{
  "arch": "convnext",
  "model": "image classifier",
  "dataset": "patchworks of several textures",
  "train_examples": 145000,
  "image_size": 32,
  "crop_scale_min": 0.8,
  "horizontal_flip": true,
  "translate": 0.12,
  "targets": ["centre pattern"],
  "num_classes": 32,
  "isotropic": false,
  "norm": "layernorm",
  "hidden_act": "swiglu",
  "layer_scale_init": 0.1,
  "inner_norm": true,
  "moe": "top_k",
  "drop_path": 0.05,
  "num_experts": 16,
  "moe_every": 1,
  "expert_mlp_ratio": 1,
  "experts_per_token": 2,
  "shared_expert": true,
  "patch_size": [2, 2],
  "depths": [2, 4, 4],
  "widths": [48, 96, 192],
  "kernel_size": 7,
  "mixing": "mixup",
  "loss": "cross_entropy",
  "head_dropout": 0.1,
  "residual_init": "none",
  "optimizer": "soap",
  "beta2": 0.999,
  "learning_rate": 0.0016,
  "beta1": 0.95,
  "shampoo_beta": 0.999,
  "eps": 1e-08,
  "precondition_frequency": 25,
  "max_precond_dim": 1024,
  "one_sided": false,
  "adamw_lr_other_params": 0.0011,
  "ema_decay": 0.99,
  "max_steps": 10100,
  "batch_size": 128,
  "epochs": 8.9,
  "lr_schedule": "step",
  "warmup_steps": 300,
  "weight_decay": 0.3,
  "adamw_weight_decay_other_params": 0
}
Rows from block 6 of a small image classifier, named by matrix and row number. Rows with one number within an expert belong to one neuron, the router's apart. Each number is 128 + 32 x the weight over its row's rms, rounded and kept within 0 to 255. All counts start at 0. Numbers have three digits each.
After each expert's rows are labels from the 100 images, of 14976, where the router gives the expert most weight on average: "responds to" is what is common among them; "lies over" is the class under the peak. Only what is clearly more common there than usual is listed. The data: patchworks of several textures. In brackets: how many of the 100, against the usual share in percent.
# router: router (model.blocks.6.mlp.router.weight, 16x192, trained with AdamW), inputs 96-127
# gate: expert gate (model.blocks.6.mlp.gate, 16x192x192), inputs 96-127
# up: expert up (model.blocks.6.mlp.up, 16x192x192), inputs 96-127
# down: expert down (model.blocks.6.mlp.down, 16x192x192, transposed), outputs 96-127

# expert 3
router.3:107155147142121132136119164139085139130126123140103168166160101141163124143140161137186137131108
gate.0:187102148114132139128140124095083139108065140176133158117167115175085146162108140145093093122090
up.0:100195132141136131131119205168134159155101093136121085138180146129147133160058162148153108154092
down.0:126116157111109118121132132105164171111123170172189134097116119128115128070108101140141156143151
responds to: plaid (67 vs 10.6); patches: two (66 vs 24.9); centre pattern: plaid (47 vs 3.2); spiral (37 vs 10.9)
lies over: plaid (59 vs 3)

# expert 2
router.2:105162150151129165109168180111153182064125120127100130173112162084165123141102144155146176153161
gate.0:195082164085129099112131145209198118101201142095165094110141143146146095111068137138164104135110
up.0:029124110152122170203092072048115129153123141155130160122154143134116134130118151152163130125106
down.0:127087129144086099085130211103116139114123124146091134073118092076162128131194079110074085121142
responds to: cloudy (82 vs 10.9); patches: two (70 vs 24.9); centre pattern: cloudy (45 vs 3); rays (32 vs 10.8)
lies over: cloudy (73 vs 3.1)

# expert 14
router.14:140169110149145085162095134143202073179163124071167071091169113128069142131180103119123147121146
gate.0:136149165102096133156104163111089124123179152086132096060132102106125128193124139094066133125099
up.0:125149139073163140038071129113131125168121112103136146161121146120085163137147173120167141120213
down.0:138206157150112100126075109191109144121142152187163142134133103116140124114204125079166162184154
responds to: patches: two (78 vs 24.9); triangles (45 vs 10.8); grid (37 vs 11.2); centre pattern: triangles (25 vs 3.2)
lies over: triangles (30 vs 3.1); grid (29 vs 3.2)

# expert 8
router.8:155072064094212121167109124138087072140081121089118101174129120153105129122116135111149152151132
gate.0:155117129132110124106178072137202123093142094128093090091119101159141155159118127133137089108155
up.0:122152127138076126142155040175171119076144118127103081103145092164120139141104110122164084106126
down.0:064134112123167175165128185178110147185175121172110141173141186128091140079135123130098120149199
responds to: wood (87 vs 10.9); patches: two (59 vs 24.9); centre pattern: wood (53 vs 3)
lies over: wood (85 vs 3.1)

# expert 5
router.5:171131061108161063149122123106104158136097111112118096098120147119077115141118143110143110132177
gate.0:145131180105133154058116106094142049113165119123122064128149100111135125224088118167092140095169
up.0:110187168107120123113115160129094062093166128145167098114128082108127120172134167123119133142146
down.0:164180108195152128118069079089164149117106124176131168177100151112147125131125155102117154174140
responds to: patches: two (58 vs 24.9); mosaic (41 vs 11); diamond (28 vs 11)
lies over: mosaic (25 vs 3.1)

# expert 12
router.12:210141144133196054139095118149136137136210106107160111102162098110144084178139131137110129184106
gate.0:123072182118136170145140134119149112153174105114119087078139101116190151074128088152094133146074
up.0:109170067131117092111098159163155105130113155179170136162155127156077088149131184108164149104170
down.0:074172146126088105118156110119074105103139127164140148064093122147112117120149088148114113108119
responds to: wood (80 vs 10.9); patches: two (60 vs 24.9); centre pattern: wood (43 vs 3)
lies over: wood (76 vs 3.1)

# expert 13
router.13:108114178142109133058131154114122059206168136129158149090142101179146133130128071119063119102101
gate.0:158118152170086117138089144101079138113140134168122101116115101143057103099007136129173071127131
up.0:092136162136144082152116164121143165124104086102188068139199071125151159145134128166128117099143
down.0:086157148119168110054128146172112167130112093141146186138132151066101149151165119121181180141134
responds to: patches: two (63 vs 24.9); wavy (54 vs 10.7); rings (31 vs 10.8); centre pattern: wavy (28 vs 3.2)
lies over: wavy (40 vs 3.1)

# expert 4
router.4:122154113118117172194133096162133141057079180155106166137088171146136182108097179124158124081122
gate.0:126120141165165199079149146122130168117092153087120175081134170127142110121180147128083096121138
up.0:109145150134177159084157168079117131133132165101082147082195176166128146115132138107114128100177
down.0:133204126116125124131099108103184139148142137127107186081156091135158181118130136088108094158093
responds to: patches: two (79 vs 24.9); plain (57 vs 11); furry (40 vs 11.3); centre pattern: plain (34 vs 3.2)
lies over: plain (45 vs 3.2); furry (28 vs 3.2)